{
  "norm_position": "pre",
  "hidden_act": "star_relu",
  "head_dim": 64,
  "layers": 6,
  "optimizer": "muon",
  "muon_scale": "original",
  "momentum": 0.98,
  "max_grad_norm": 3.0,
  "batch_size": 256,
  "lr_schedule": "cosine_restarts"
}
Rows from block 2, named by matrix and row number. Rows with one number belong to one neuron. Each number is 500 + 25 x the weight over its row's rms, rounded and kept within 0 to 999. All counts start at 0. Numbers have three digits each. After the name is the row's rms in percent of the matrix's.
# fc1: MLP up (model.blocks.2.mlp.fc1.weight, 1024x256), inputs 86-171
# fc2: MLP down (model.blocks.2.mlp.fc2.weight, 256x1024, transposed), outputs 86-171
fc1.822 017:483472478542520533498514490446481465510518464470495535463479489523466471504509466517525493519502494481483502480540505491496473472502475501476541461499482516466544483496499499490515463442533497469530552520460490474465444477501481485558470461523516482525509487
fc1.823 086:481528490512483496489490486505482570548542546545466517527481482480494491486507514465485495499486484502474494459464456507506513500573521484499487523504527490521465544515526474519525456474509531501520501528483477507493495531500535529500492519529507535486472529
fc1.824 184:479547506452513541488504479482474533503511512521494478502478488515530513473498501470438480516450532515498471504525501470480468525527533450503480540545495508515460514479441451502495507465474545497477466495484494493477526527503473522494492545529470523472482511
fc1.825 014:548539504513456580501522525521519519527532534501507496518499490525519483502489500525480499501499540499505479504504439492466496516548485529487535472461522497474478496535489530528525506533502499494535474459514531504531497527491500491464553507516529515486506511
fc1.827 005:497491530487509548493548493524468492523508487494497479508554519517494561484508491503480489464511497483547479451503493525542498520494474511489530503467509475555480515518493522500443476511531531521501501520466472481488479547508464465499520523503512477508466504
fc1.828 133:560493514488465553488520513534488492537522473488487457500496443503485499496447529536511521531548562480514528484513513472462534538515511510484530497527492486481529490447523460493519491506514476517517511543503562479510519510507534516516494488459496537526503471
fc1.829 011:524468562526508509573470521526488519491497525499495558476539506492465518523482495536527495494525479489519497468463469510549491516504485486482481552473456499468486535493529503473453511468530522512506512473470494521478533556522511511468512514478486526479488494
fc1.830 143:484458497487458457529489515508497508489500492534494494512501470501551495493455526458485495530512486509504493530554442515499467470441487504543501503507475494514529526494485550491455458531473541530513503472497473511506514502464504508479479478484477558488529493
fc1.831 148:498511529490516503528468486527483530502544485550552489523520522519521542489512485492508503508482514525500471496515514469494536511503450517477471446542478485561545497520453519495522492503510511479520439481480526515467514501492516484483495518520526452557506456
fc1.832 006:467557498549533546525506463472511521526496501512483509485501522505466485491493489502455500487498503479540491487480493524509516531539499479489510500471532484481529517526522500488540466515515519488504481477476465518465456492511484533480485460478530515490509516
fc1.833 099:491517533542546506500502552510475496494487458488463448507487519458514512554465497463515504486532510528526476488552485524532528509494518485482474511464480496500521471497510469471516446525487547510484512486445462486448519471520492537496501487443464515461437506
fc1.834 156:459462470500495497534475533465536506508509517462515527485521493447477481521510498464519510476487485494538544480551525493497552523536504531487510474460515512527447493492473503465492482535511489476484506512477488505513532468473486518455487530478507509490476510
fc1.835 126:492508465496487515499548510517491543468543489520515519522550503468495484524510513469503537512527472488514514495494486534554488487503517521471469487519483533501461503518522527516531494508509487512437454536516495492499484471499580525504496501557492478527518474
fc1.836 047:519493485476505489494512494475512559502507514499506508510525495493538476497465485517490508512500546507496517489477518512520498547469458451447540565508483492491488501506511452482518491512461502521478458540507501481562473517528455510502541508444461495496477522
fc1.838 073:501513480523452471524513520457460498495481483492517503519551511485485526495504511497467504502467506487518503470539531486457492479454497527487487473465515461497523496516539499510474504540451492522507501488491489491482485525467533550494483452460495491476530491
fc1.841 074:467509473514516509542465532506505479504498451508506476480485522519534484507514450558487512512505496507514485476530481515480468539494496478488536463462520533489471456474454512477485515549518475492497539470472498529521475510475478488473467528518468521512485452
fc1.842 171:477505468454519496510511502515520492514528506493496492509481448510503492525504477532535520503491486459457476482494495515491495460457485468493516499490498486536511484502497448492518504473461462487460445517549451506499506478510478506527493506494496530497502456
fc1.843 010:469483535526507505475486502516468510550497521456498456539509504478474554497490500462496495499468482460532523510469515522471510477474499540510553503483480452492509514483495542552491479487505557493495566523459508506501480504529483505473533533508535469465511504
fc1.844 016:541514541517519526474465544469515489513481444502510489498491498496514476501488468527493458495486521518554510520476476473484473509471485481485521493472487492546563518497509549501514488509481480473487523562471498476508497517470500470529488528477480460456488487
fc1.845 016:526502497505525541519503536521526511500483543474502491478522508476493555534481475521497506482549490518514496458519523509486505536535516511457505477459471500496513481464471519484529492538480503521523497452471504500497498512488505541479514534525508496528507505
fc1.846 157:532467509501488511516492439528501539475472467475499508473507506504529520512492481536502489510465431487490513497512496493528530520474501510536468482575483509495492485467494494499525521503530500483517496556492530506523519516489502466526565494507492465508494494
fc1.847 017:499498503494491469519463479505470471520514540512495469487523489531473528529511457553477467497474522499489456489501537460492512561499535522468499505464516476521508474479497470518476515479508483509516467517514503497477476509480520513506533504519509498503494508
fc1.848 097:519501538454502532476517476544520504473494466522490471516439490508493497548476475505518507518540551493467534483476474496482520511531532474498494507521503535488494521499534463511533481510502542513492534519530514501491469533568487476511510518463457496487506476
fc1.849 024:547482458493511498537485474505481494523500512487497481445537493495491481486475542479496495515483467476511479475537485509519484516435516483480575513480513540499511486513477494478504482529554487501511522546563513497481524563496481510526432497523531525488504521
fc1.850 208:525508484524519516502568490507540519509469498555523518496474481450478506512506502513488509449478470522492456522497516537518518491490500465479491510485484474472495477511529546487517517515543477503509533563529519546533539529553481521535504558490493517493487508
fc1.851 171:514545508503502505521461478523489527525490516526520501516501523540524533539494490500508527475466473504471451512550471544492508508505523488511500513490513479505535475508511496455507506464513488502481497515515496507504528484503516473491521480532459503464486456
fc1.852 008:474478473508510510497458504523494468510498490504503466499501541490477486499538503535520538511490492482504488451535492521551510474553494542495498479486469496529475518508480493512481481494507507544480490506451487536500510488479488501470500510506520505511485489
fc1.853 031:554484474474480515476487517528495496489513458506512480507513475505501495527524532498509492519490484497486498517501538483454550471484504458484452516495467480496503445496477500476509462510520524547532470486502481534494533514538496522542540515465507444501516520
fc1.854 088:516468497514521500505517462518514520547503501533456482525502519483498513453456513498481499502497514486521485486501529487500526497515494454506499513522512473543490496480496512522519498525484511478493510528497493518523497538517464472509539507502523439506506471
fc1.855 008:503503496533524509490440469517491431483503517502469485458533481481531468493524488458498494538475478474472495480521532480524562488471491535473531492506491500511484494535441545481456514531497448487476516482485505495476502504481497529469514540486532502479481493
fc1.856 105:535465508455553475496534485560522512504474462502496516497494493515511516490505493504525527499485505516529485512502494481455485504486523485491541515558522488482517523540431486523517482465424532542443455490536469500494504508472449497468491540551495461474543488
fc1.857 147:499443543509537473479501487539536506516450513460517491484510503509498516509539523488525472530448529490484531539496455489516500489531514480483523498551495515503483516501513455500483434513429481477479513490460490496504514487519508492508477492537498509501496507
fc1.860 107:481473526462491522493497512449475505465514500481521451514466469444522487531510490527523525551525555468460546482507499529466502496519501448477529475531498472476458521514499481540487501525500495463523484506549458548507475477514506504538515507474476484466508474
fc1.862 013:523511552486522510494513454521491531494470476517462478513503491493521455545564503478526496499534504521552502490521500528511511492548476493494473514496468503502468473502502531476489477519499472555461530472499558503540491481525459545556500505505449518525495502
fc1.864 049:495520501462510513491500512517501494490506479493478507480514499505516503504501497519486501474530508490542473492477469508486471514514545518543525519480513548536486459497508462539466510431496501521479504506545536517512487508565476558508507472537472518495497489
fc1.866 167:494485511502518471508484568470504488493502502509466478504529525479519488497527486514494479477459511516549519533478508558485516527502536517502472469473506505514453503528526515477483537514527476518474505529497495517505461528487458503489477483492492476454480503
fc1.867 020:491551531513460459441490477542465503515495489493455531487521530496493485490504458509508490509516480512536505488470498490495467475518495513545479489507459575489512516513505512502516509486481515462535531483522517522444500546542495462460480502546514514513491496
fc1.868 188:526471434540493541532504507526527491531501519480495507466462498518522527530484461499526472511522501504513469486497544505477511499517493524479519480510522507504500534485466469497544480478534471524472471499523427509499466466541538508483517499508486494505501496
fc1.869 181:477492510541502509518474504491494512459516477488513522463508503510502476494534508519490519532469548493501467535540572513514483514492527504525482520550505506516525474522525456523495496450501513555461516472478474502498491511482528476470475490511539495433513476
fc1.870 229:482434462498530466469528490489527442498495507531445501503526475493482516449487479498493535515468528509521543513535492509478443468491497479506503506484489474510488488473475470530503490473488478467517496508530516392466502484489495502506498481536520531452497505
fc1.871 191:489468511509494493492543488524451466490488486505510510513496444489489470517505527515487479508537489532512479479572567498485530475477545511524521497498492492479505495517510457496526522502466493513511500503519481511511526505492551547533504478443438549493476529
fc1.872 177:500513534468469521529479483436495505484534502484488509482493445462507539513503532522494504512445490468453465539516521490512496476523446479523537476512481439467509481515504512527478533454477521480525476493451531552523535477489479475536484500490490507501520467
fc1.873 158:530535531500511525518466469483494502493498474530536506505555500530501497479507507488463517510504473544531484508514500551474498478468483503533485501552482485514481526476472540506515505468517557444540574497508511482488551512467469471512502460526469515527486487
fc1.874 015:517542497486497496508537509474470473497487468519459503487492471520477497528496499501509487468518485499487482551498506520518476480521511491500555557481519485489465484459542492502530492494478512472473507503514501487487491551467467499511502506509495506530490478
fc1.875 039:508475503491502519470512470485514526525504508508516502518445523440499519492529539476513485523514500518516468513538495505483505529520498466500523566492531496510511524482530476478503482473508539517512517483476511501483521486521540513495484487496484485489467527
fc1.876 177:500486478515511530504488478504509495490529492479527527472504495491536455528516515497491503501479534499468545519498508508488519524505474521494522483491527534510496479526498454536499537479509498567476516499489538489502484492524528503485467475497511510491468462
fc1.877 012:468480528505507529483501540502527506478497530506519533531507493537514502522530465530440523518472505472492510526525508505464509525462499482474549484531485516531507496469521476474499449453517538472477469475539488510492510476511493472494445487509464469497506504
fc1.878 056:479444477505507497522450485550569492502499490483445467488483458521474543494505507491460478489492497515505470466483504473467485514492507501448509518530494462535472459539514496492536498531519527510467456469498453487514511543514517543500521509526515490475501495
fc1.879 052:462508546481540525515495472442512515493509478522530519486506498500504515468481520540508492486496528482486498500509476516503466470496505481496452505496466478459483540479521526556513438459488535450499484492540499505480521446498496475501512491498530510503489470
fc1.880 077:464519471444496516575492500485525520464457484477499435466531473499492493552505506499501512548506527503477521465498505477473523490479511506524496477518472536511508546515473478486517495484477467504503530508494491500486460525521510545468480479457516479443521543
fc1.881 185:537515508451490525505505497498525517536485559530467500506493521522499479445513512531509493478522532504507518481471489486507499485497510547498478486472490538482474510533500533510475544479492484491557527517514495489516513459510469511490478524536496513498521523
fc1.882 159:515473502504511528510466501493508514498517506429506497526538456471512525522505498513507491540478510463502477502513513539510529525545529546501511502466534478465461519497489476512459484527462514506503542503478539461510481450506495476505521481490510451485501486
fc1.883 088:491427509530513513494478487506529496541503455541514476524525530486532462524472503508519527463470507468484485502507485491484488493529466514503525487483543497478497535507480469514500475510501475522502479515453541510495496479492536496502508504435517480546499533
fc1.884 063:502483480508524537497532451505488499511513459514458503522459524473521492494497542498482515498526488482452465506470509503506487531562502502560499570478481493486487493485494480512483471477518504533518515525489468503465528484508495522495505514548511529493458515
fc1.885 143:500557482486547523503462475504523512542473474481517550517512505490517482493488555501511526525512492499486511532506422512522509476528480501494511500490551459511546446454471502500542510523542523500522512528466477487497548485540532476510518494534510471515515512
fc1.886 074:509503470514520496516482509533495497512502527487488473475470508534482459533518514513515475529486497512472466511466481497477454513471492475478492516542501504483521483506508493481466481471438454506485456505515474492481443470479489500525462497473495483472536502
fc1.887 108:472502473542475490491469493513517543532512503493515452500468457522460536485494516490459482476467461525493537503465492446509489534490530479465510555459462542537467512468508482496494486505525525505507516460494470517488462519509535480501478515541499482547524470
fc1.890 141:487508536488513506519516474551507525517507517513547507569477508508502503484459529487465466500509517497478497507515522508530498508467502482489457477492498521498595491485468512496499525518504537503514494507504481541489490487499522503538495509506498489550488476
fc1.891 023:480502478533543534485478509480479509478543503494498486491506491502503482492505468535480492518462477468524552532516537511499503496465513554516472490526569459530475470478513507462530500470541517523539493519482524481511520522546510487503537503474501469456438516
fc1.892 007:458478478528483482460483487519462492508494438533506469530506493530521499519488515469502498529532471469501502494453475543476494506442463472486525529477513494511518524513513457499523470475501484520473462457512468442507454483488501512550504524497507502472474512
fc1.893 061:506480503507526484453518521515488523498484508468497492507505468509511512507496491506478502473465527544494518543451514491503505509476495499498474513474526477476528542487500468553558451401532502492475490493493479486474508484510471503445450510539524457478520504
fc1.894 007:507450486492500478488455491472452521484491495488512531533543463479557521462462481524516495461512457482509508475525532449513495490512464479492481508537485518458535546513496524475516495509495501470502491510507506483466495495507474518535511556493463509451487553
fc1.895 010:493475513473521487520539490480483475537473491519519491486529466542490477530489495489541482521521512461511481505514482453477515501451515494491498487536527464544500470526502476517485464475517505473488522504506478506506493509527447481511518536466460492496528520
fc1.896 011:475495503531446477525500480503496487520481517486550484519479530497539482488514546514446538509482535489505505513477494513482510544503442491537528532547484483529467571503496497541501486481537485461501530478529492481442497518494485510468504503502492550482518527
fc1.897 127:492490514547495493490480496473510491510543537492489508527488522488524459519501495488486488477504483524513447476497484468467480510499517465474473452485538480495522493542469518474466511482498467475502493496498514480553433495495477477498520469470516463526520473
fc1.898 060:486484514462505525488516512501514483531520472509487510485460455494540442554496502541503492500489501495499489502538467509505468529496553553526511535454471512493511494534543458510524524471502459536482468487519493491491555457507576486452459544516504507480522528
fc1.899 023:484479513508448503484524490483485468481517500515532520478510512487504509527492492534539499496507513523486504525491476455499522510433456508521497485531526542468498503504541490474466480450444528503527467477514477533475484491522501523487516506461505508515503469
fc1.900 011:504461517526535528489487479484492522537454487559530497511527495487513507455522521531491468497498514519460515482505495493486518567501499502474520473512521513535485517495516551484526505533506446491491494480490508527483471506494515551478514460441512504514512473
fc1.901 019:523473498514527490488430512524504463512503469511516511530532496470468514471431507545530482476484554510481470510452447531507502500474468434475511461515519522464537477515458502470473476481513547530500502513515500488502479521513465483435498481506508499496497467
fc1.903 147:513532532458500514514511501480536498486560523534526517500573519530465497507513498497484524483476502468500506530530446521493473552528465518515495509504501499554509465436491519472509516495494524498533469503470499507501534501492494475480527443484567498507464487
fc1.906 130:506490510512506454495490503509519464539521493500493500502476516487509460498480478543475518504502473495517473488502462496548481474456464494546509513472479480480514541519505507513495489462474494563519492532476473499526531523462540516525509495464531521558530483
fc1.907 016:487501449504530495502503541501477497471522481514515493535468483500511536524458475509510526499489519487513498479511513522469485489438522521521511492506520464476524531501495491501478513488545548514501516527530453475471459483514546552475504516488530533493505517
fc1.908 172:504468495538488544512514546504507501525501517513525528432525467510496549502502490520504489499493517496511531517541503533464466507516527499492514542491484512477478502532499549489514498504519480517500495515494509491533551512493448480477514496472495487495477507
fc1.909 150:481467499471498482498495551485495460515502497486535482533497468504477487506511479502473516503485566474508542471488422485517546480478485504488470541515500513506539540492482520523513489519490511473461513495523476499483519526506502480482518506512483488456492464
fc1.910 156:474510496507500517482522522508523484473484485529487508488519513533509481499510542511514468517517546509477479508495523489510521518535472462491513495476494479491516469526520452509524491500523482492472517527525489529498498504487452503470494444470501475468490502
fc2.822 016:515509510494480472462517490514528510492529513546464501515468543496532487480538515557492520492522512486509536508498551465486490472478533557508477524503474508514499511526470481492464463482450491522509470504495509557524462489491530490467472530494506522490500510
fc2.823 102:515499539515521522493485480505507476488518552486520511510496512484471500573479486458539502473522436542450569513537477479496550496503481488511482485531506503498554502467472492531508528494457474468493552480527498507491476506492470507511521506511543498467520502
fc2.824 168:545529499489462496518477524500522479537508470511536509531528516527485507576492538523516527513474528504503563465543478518520522475451515530483506499515491444503524503501531529488482485538559477496501529519503520483540503513504474512522526514502479497498492488
fc2.825 014:492494478512488471515468449492543532529507518517509505525533533481502534478550489507498530480524492482517527581515502505501507429500545518494471524496454505515527493509491480517496492469478517483519514492507497541486481544519506479509470519509528487510509501
fc2.827 009:475494478501515478488506479529539490497528543512498498510488490516538480498521515501512501483538543499506488566508518509512536455523543529471483531530498540504520512520500500531508470477467497513528515489513492519530491514474548489465453529503538529479506492
fc2.828 135:497510504509490494486526503462507462490502488509503508505522565476549561522525490526489493503511471511500488512493525464486521471546473459509471530480442516538469525564500499471511491490488532467527504471450497507501478515493500517515507502521548537502459509
fc2.829 012:488482499490515483490501502498514490532516492516491503502466505510518518494507496487495484510485556510501498561517527533507565448535528483506487509531535494490545509494507519521519504479461524528517522491500494521540474487475514471481525485485553514448537491
fc2.830 148:491539526478519508424445496485500509482529489487497509500507469478460471467502498478546467454458506513499560510482510494521492497499512513462459525532512456490514497508494478479529552497479513438532476475502499445490527488465464494510516500530530494484532469
fc2.831 160:472486487505479501517490530456525508483470526484498497504487487538522477509516501489487508516543518485503494498516500511490488518528512503491514516491478511511549511506507554531529472491466518464492540500544493477504537547511488547538535505480532519489503485
fc2.832 010:483460498490517466483515487541512498508522526492504468518486485501529497512535529507527480481516511494531488545526498497488500456507537544500513518510490534517518497500467513536498445458454471530515528501497473539549513525493532488467467544522552508487499495
fc2.833 103:495516438481529492500513476483469519466492498486500521535509496509484489505493534531498527487500478487547511507476498487514498512515473536496520526566556506502489533495472507497484518527521469551508479465524469478539527500486530481473509524511514526526568462
fc2.834 137:520523496512477510498509501494484452467476469510519475502503503513501489453483522461498525490532506488507452513474461527505491467480536483522462482506502475505511515470498500518527459474474489585505468481481521535509440513506501481503462489484458487480524484
fc2.835 130:501487472525527494489490506509486485530524493503499515521501499520500457481493523531484531484540475484498516534536515493502534506502491501542483473459497444507494455490446511472531495492454541560509477442487483509555510471469502508465488482456487537495456537
fc2.836 044:477487496515468526500522499514527484556521498515484522551514516493478520497464484486491479496515531533526466540515510498501508430470550498507453441469496537498540468502481510524482514451509493478561547506509490468480528526495531492500487522481507500489486522
fc2.838 071:503469491490523530496477449533505494479507514481505436507465508467504489510481527511505479489529468517476501519519533535513491486499517462457501457528485525492532456496482504468532457455496495505505500499489519490531447511533485478500489540473489505484530474
fc2.841 073:502538522485460492441461470511474500506476494482511514502523481523482468499548502522506517509484516478516490498521434441481553481534484520528487506552519485500527530476477520471535489490504503516452463519493476520455519507547524484490475481496501483468496488
fc2.842 182:497533518464466480475517449495508519497509537492526471518481503515530503511461520479484471482457456513475492511497535511529496486505505551497514455510513487509512480537517475488460534449520536488500503431463482475446490532502529492531517503503530516533528479
fc2.843 012:489495441502524499534495488513530508491526544492484488500452498487510481513519497476533459484515474526524496562524499519514516472520527526478462532499511517532536482522490529529520471485454474534527494492524474524523531516491565484478495483489542512511491532
fc2.844 015:514479496500481493485517489541521515520502539500470489504504522500514532531508510501545459494487547550503503512533523485504509451528503520464482501519502511488488508515499482509488502508486519539495508444490504510508496519498509513414515490527520520505518483
fc2.845 016:483538498505520477512510465533505530460507523526494498520483477542514500497504514500521487473498504511498504516486517500512516434459505507478501503555557498509493508517486515527492484456448527506484524484512503525522481504482501501464488503468511497458521493
fc2.846 149:457573483501512522528520546475485507507521555566527476523464479475459499443477508470482513467553505490500490484545482525549489501513513466467536501475485485520539464533474546530516476508515471499522537479512480507503516475548475512514482482491523501506521493
fc2.847 018:494479508485494516498483471537516521507506530488494452511471500538496508492510520504487543473512511517514500519472541472474514491526519555488478506504516481506559533553503492505514459457482527481488555478482478525544514531490516514472484496508505518533514501
fc2.848 100:513540492478497497505531536512521454533473528449495505529530545451521497505500497495480457514462486452540520488500539415493542500469469511486512494491470494505490492498510505505500515498515491510540488481464514486497515502472498504492495480486539502504502555
fc2.849 022:478510462523493503492515501510483487525531502518461455527493511527528514470500480489510542487501496542522515543506517493463515486518522520470489526508519524516523525480485521494531524485465483493489506496477489550553499462486560493489513489518489523512509504
fc2.850 165:438495471521522507504516493498509509502558510553495529499433498517515529508500538473494493528506501455505502524496556501469492506471526483528517493538497519534471517562487486470494488507523525500480522450456530502531533511533519528542543465513524519524493480
fc2.851 177:521535534458508496581489497479494516453496466468494466478510505499493499516533523483517526510490473501521555473549467507562485499478517524469512513507495465478446516487532530520495466459531507483480502474470506524506508494477495487487490500506480480495511507
fc2.852 011:492483484498503499467511468560506532509543510520462462489511482520542491513523492489517486499518542472519462544516510524501528478490521515491471528503514520508511503526501482509497476460460477517505530507526498538527533526489519482471458501507523509461471505
fc2.853 031:449494528520527486477518519511509519482473497503466513514470516524538541512503500517500473492502499495504545531516504495506460499528492518495509531479532522548519522500512483488507511484481471491464570507481522464535485563486546501469535493504510560503489480
fc2.854 091:459495557506469486469475543519527503455509512519506493464521480543468509474514501534515515516494498512483517513465474524505503502519491516464494485457492532459502512502498534520507492539480502523508464487508525455510519505527505483532461489479508541545484499
fc2.855 011:489497504489522470482499461505526504514518521508477483492497513529521526517512513495512492488524537488499513565518528511508523484509528521500496530516493507524519510530495483509518482465461492531521482504513483532529496534476530484466488506517524493506483480
fc2.856 100:486514483515479513527482512477532515498474562514478479488508477479485493519502508494465452491479518452485498497506504510501512495530502536466508493471537501523493500451544474477505485515518468496529500516490514537527466546533483523539471508453507478529522486
fc2.857 144:505530441478480513488511482450502459522488497526533479514479497507483457477473501507475525520473530503498485491489480514492537511481486517522523512462503490518462542469483534538528545514542499504504502494504490543501457519498498482454508510495504505546498513
fc2.860 111:538502464484513445525494498516525519458468495511502503531513507491484486485436501501482495457451443528489481494515485463497504515466479549503520464454532535466530502515543504524451501478476503499467498489504482448466521540463478539470508464510457498542528514
fc2.862 014:534502485504504460471497507489550509495523523514504487477511488485515490501481506505480478452473553477529492528543503475495572467475529530509480548465520474491482515506514527508503437489487484488521491482495505511532496529475502531497476526509504521472497505
fc2.864 050:474483501491537459466515518497535482494520469503489498525516477531476486460535493523531566492439506493466496497519548470533495487554490474468499508539468487494480472516479536480542497493473520455494519485509490465475498487484531463524460525508520511466488526
fc2.866 156:506494492477501496527517497517492478537507504478489559485520500500509456497491461495515510439523509542495474488502510463469460467556480464500526481540534501529480515481463504495472471488460468531468471506519484540498528486492471542470487440476478512482465491
fc2.867 018:503504527521522500498487495541516459461531519505523484500532503453514539495541511503495507485480527492502514563444522469508526484538552484490527500494491457506572462500501498489510475450476500461522480500467518476510522486459516486497538555486514513476554481
fc2.868 191:480518525547528492480474484515516517533543518518531528492532500501440541459558551529481517524549485521496491522507542510455540534488488506467501511472483502482499502508534494487536524481480518533501491499510508508498490513527482453537512494534537493476506497
fc2.869 159:504456452479509476491496496496495490496482526510491452486509457485496467496514503483496547510519495519506522485529458508495461532506496536479533489461507500514461498504471497496470512506516517530509482479494510522515499507487469497498497474489478507528505516
fc2.870 217:521521483504466535520542509485510512515466485518497512515495506522527510507448506482489537498532543466498485449494521501491489509505508522503490511525442487516452512521515481528472467539505466512506500491492493516505501497495466501549508497527467528485492484
fc2.871 179:506491529524451532497511495476493529489499471459494472483513545479499527533487502499487507529477546507471515516474555509498509476514472492511510505463483491504552483485557506522482496488511509520506487518459533507477475494519503524480536470485530466463523529
fc2.872 180:464477487498511478507492445496507491498503540486516490522465486516502449486502498477520509528505512523486492519498475528492496495463478547529481525475480521552533531524498483456500498554531517510507489506491450491481468513518518528490495532489500523485497532
fc2.873 150:474494516498500498536455520527537501509504533508489522517470504514494498499502518489552515474499495441447497492533451489519474494526535494561474522513472502513503446504503491503488483522487469498495437488500516488524512467502521502465491532476513547506524528
fc2.874 015:462512446506513473506488477514536490498543501517500469517498530494540519523526530552512463491499540497519512546521495491458501457519516487468447485483462510534528481538527488556497469487463508514522495490524460532512487493464517498499498548478511489528487512
fc2.875 043:503522491528501451524472494503501516464477516498515511512526485526506485521509502465519521507527511478516519502514479457570457478491464516479501492494461469476535491547450547522525551483503476521486485469513508543525487515478475468449502489529542531522521486
fc2.876 167:526496467486513487480506482490502515468497499500467457478541486537492497484530521467498507473531554535524474502539509517469474502512508499499485506536490495545461501479497487462502488498470487502471543540477492491519534539464478484454490466444498488491516478
fc2.877 013:512540512495521486503511451522512537539524490501452472511506473500508496492488522494511485473509522490515502508490514502507513454502535540511470521465490545521523522504497530526509450491475503561538529491484490522509515532480525485495493536493561494481500478
fc2.878 057:459485502573494551497516500479475536507536497476512556519496511516493504455536476506488481510483479489494510560445480483500495500505516517492544501481508505477582513453472489514478496471475527533504513486537488526488463519509455463500513460518538462506513502
fc2.879 049:507500476500503519517480511530481458507499495467499499516499486475463504486490464483514530488516463511500527474509450522525543492488473483547498463530472494537528493493467546478480521538512466472515485524477517468548514527497471499504466549520514486530489519
fc2.880 077:502523518517468510473524480514446484480495492476536501520483493482488522524510509513484494505482467529488512516536525491512478504510499497512498488510469475470501472506516461489486505471523564500468489490509496504501500519503497508490525514474484469474496474
fc2.881 192:458513505491507513509444512498538502546492556464540495470510486508446465489491504482542506472462477508480509502525473523465524501504501487462499511473487492512473530487528487546541534533482506483461482479496485522513508455501498499520498502506533527529481520
fc2.882 152:498547486460499472512530496509472458517483442518507511530486535547481480491576487515453481451557514533517494472449482469485454469523503498530506498515460498462508476525487483423496496464535477519521485523519485508512489538510436495462472499521487513472473516
fc2.883 089:483536502468496507485548522483508497477479533443472489485442535487472543464523534487533481547528461539513512495504528501471448535486501476491483515475495490512487494540503550523524464493477490480509499511524468481523475496515484469473491511539462483510522509
fc2.884 063:484498544508475457499464539485518501487504505483478523490546486527478516494497480447509514503560425501511538490562507474517488501475472515521505517479519520475533488510459490517520557490506496507491447472500500518532485480505523498464482511506526514543509508
fc2.885 155:478521496526490515517542463505510478494518487505513496485475498489471506459512545475461506522511453489502509523517536485510516526496496535497491563481497504504498487535476510486478532458506456491522482404479486502509522492499529522552506519539501566505515498
fc2.886 078:508422513469457472480540485503476468513525497486509464540503513480505530499515508475487484491481508465496519472511499508495490482516513522508560518459520493539472459501481506530468509474474515495492498497509499479480481515500495498469502499528498489447530492
fc2.887 121:504521473506504526500542525466498520513478510481504519518498484490498510525488468491473507522504497474504507538516501493485492437495500481490492467474523452454547538511501485501510501503524500498525485474516472512444504524519478496497528497468569519521488483
fc2.890 140:511557478466525478457467508558499495478509457543459522471498499511491448482478516448502549494492452486499502453485470515509511458465485528492493546555497497478455499476506495501479492545488461477487487500485507506492512528533517516492508520513468504512522531
fc2.891 023:468507514493438499522548522502525553520550485521526522491525520512498484522529547478497516507501559515488462512485478523530469486544515479469475525502491525519509533580485474514482480493493489548499503517478492524479514498480511493511494520540539502493516512
fc2.892 010:499487497514506471492506460525532493514516548504460477494498475486514515499511521524505480451494513516513478530528521477518533477538529541513477527516517519520507482508501512530473445508469465516523510512525507531524509505494526498470506528532546503501532513
fc2.893 060:494486484510510462512526481507513478470506443510471509520502478503494523509529526501501536519497543510541498471482524484487434520567546547534535470507466518527466491510490513471499514518489495511527524500542496527538462491493456449551514497492472521476495510
fc2.894 010:484492506471482497503514472529539477511531532538481474514487507502526515520513494517528482490503524492518501541495528494515526493519558553517501516487521516495533493524490489519495438491465471535550533515510497532516491540478540477454467501511549507490531491
fc2.895 011:500507477515513512502453430498540529499512518521487472498493491515542489532517511503531474486490499511516499575478511525507502448542519545494496512467510532514494497506500492526482493474442479520519520477505500502537497511470563495442511525524563520466487520
fc2.896 012:474526485504519485472519473540531516510524503517480486513505509500540494554518526500521466498528546475473503500529529507519528461498552522529477493481473520472531497541535519513529474470469505517522493501480497527536537525506531476446485502539552501494492502
fc2.897 118:480519497463519512510533499547492458463446484480525502494492519494478538486516503490475481473511500497483504504529542500472527465529474526546514507519527518502462514466473509493507482508471510544492485539501497569470468526494482531446459440522480475466504496
fc2.898 056:533483491552483523505443487470526499526497534503530472504553489515464535483498524529517522552494527546502556491442504480503538489500450505487507490510471474528493487538471501512498509458517498465537546501512508489511445480462446491533547480523491525469474506
fc2.899 021:540492501534511480492501474523489526508549530547494516522500493482521536529496528515525467476510516522495497517534455531475528472497509554481477496487470510525523524540501548481500453504477470482520451478531546467499527522476469509452490530503499517473472519
fc2.900 012:493490525493516494480519444532515492525532534542486482539495521516516541560503543481520468507490550483546513546497493512493505456499549533502493509508506515472517485532490500520479447462481496543513504503517499529522537471486529503468489513514512481449495467
fc2.901 019:488496544478501497488529479489516511489518535488487455509470501514550520506506497469487480490469480461530541528540537485503457500522549568493514544506502495507484523483512491546494466479472461480532495511499495499486500485432495509492502527505493483466511505
fc2.903 143:483515503508548529541510524525487573479527484474484492475458449486507476487496506461498520523508508518520487510515462493488560485498520513500487494494503540507422483482484505538529493520515537498512511473492523477508486499478470458528474524515468534463526500
fc2.906 127:546503518482502490509485456504458482446490504501510506493487457510467502493486517471532470538524484508506493524519530499490532499536480459497472476486447478511510489482487458498496542525529515439497498468482521522459463469580499526488518512532492480445535541
fc2.907 015:494493506497503499491506453500520483506497523495448479480539528501526497501529536467489476473516475499512487535471526495526542468538502517503467516511499518534510467501514529519509479525468475480504488441494531487536514518518505478533508509522487492481528511
fc2.908 173:492512517495447549485525516502489512517494539474514438497524492482520487525506498488517447507491531507507478472474556526514498500485515515534485511477544501494490492492490475504461546517534486519482491498475514540465485510526478500483452520544492497515528540
fc2.909 169:534547528490491509471504510553509472490493490492477496470498488454522480505531537525505526495461515499526494515526534522473502507466524468508482437524499464464483554444518528520491489470507533518528472474494474492534474495461459528495537478510515491510537507
fc2.910 157:532482503521529511475534478488494489498508489525538486497508487544529477537527472485495483482540560532493509476564507534500513487478474493505532465486482511495542513504451501528505479534490509481495459471485432510506506498471502497445510565503561431500520543